Rows from block 4 of the image encoder of a small contrastive image-text model, named by matrix and row number. Each number is 500 + 40 x the weight over its row's rms, rounded and kept within 0 to 999. All counts start at 0. Numbers have three digits each.
After each channel's rows are labels from the 100 images, of 14848, where the channel reaches its highest value: "colour at peak" is the nearest of a few named colours to the mean colour under the peak. Only what is clearly more common there than usual is listed. The data: dead-leaves pictures: piles of overlapping shapes.
# conv: 3x3 conv (encoder.blocks.4.conv.weight, 160x160x3x3, each kernel summed), inputs 80-159

conv.149:507447466467437585498508600466524478479499508518505434505473479500522495491450465438434565508448466495463469548460505391440449505497503506568459511498544519496539502502472527515539551521460605457509462465505531482467469518427564503438518447
colour at peak: white

conv.41:454423467475431527435490582480457456481427539492522458528511508540536435439474490485504520453505496495431494534483550494503475444479437488544439469498524454484559473427449531514529479477490528467534489455532545509477570523490478509549570468
colour at peak: white

conv.129:487464480486489516410467528586473456590539499470500526512454455489497529490525573414494495468489516482502503495571454477467562488497473573460488524477475520460460518463521523487543507471466516471496532551535514449515526525449596495549457460
colour at peak: white

conv.103:559480436443454509473537519477517506480528511480501463478467495464484506433475515520529589488450509470476476478477486501433520502516494492515455526489466570489451471524486458536455440553546559466494495459495519498460428522508536416513508466
colour at peak: grey

conv.78:472498473491535594540530452524630574515496527519479478538514513514493517477484461511495501474445504483483525489491499518473513490502508501499502509500524476518550283517543592535508505489527464500460402515473506527524482515483686482398503524
colour at peak: brown

conv.5:500474485518501475483521479475426526484523477500471483546482512540446511516481436498472504494532466523526494518493501483511541507504504511458511520516538477487596446499626506501483454568576461463437538531500458482522475577510559489698478473
colour at peak: black

conv.87:470491520498525533622506481481467499502533481501467483561511511478490537518520505530498443492338481493531531490506493480487521514515459546539508585486504546515537386493324587538518513524480507492504454503479491525443531560516404543630507537
colour at peak: blue

conv.157:571471460470476471491472448515486466527507503467515542479437481524437517479438453535522509468478458442515473574492508492434441453469470518464461526471501476524536556438456517536531450494472476513436520494447472453473438555577492503397496439
colour at peak: grey

conv.148:474500531510502493530496484489510529472528549469500518521448463491454523528461443536483481478467505425482515498478491492539460469490407505465481514518568566469494512542523540439555441492511542492546473488518552576480516492483496541427491542
colour at peak: pink

conv.89:488439485558505514497462501587515496483448466521431441572520445544515497441511470436561560498453566509563503527499449557454488502464451557502445517555533520504498570520401485473498487515525534523499586453497515423492486515505474402537522440
colour at peak: grey; pink

conv.66:479474509483510475496476484502502469477408526596502559518492524500474545500447491522518464497499497501472485406502575531507427411524448467498466495532484435474401489491452549477534493467509542480502447475482508452472466498461530415482536498
colour at peak: grey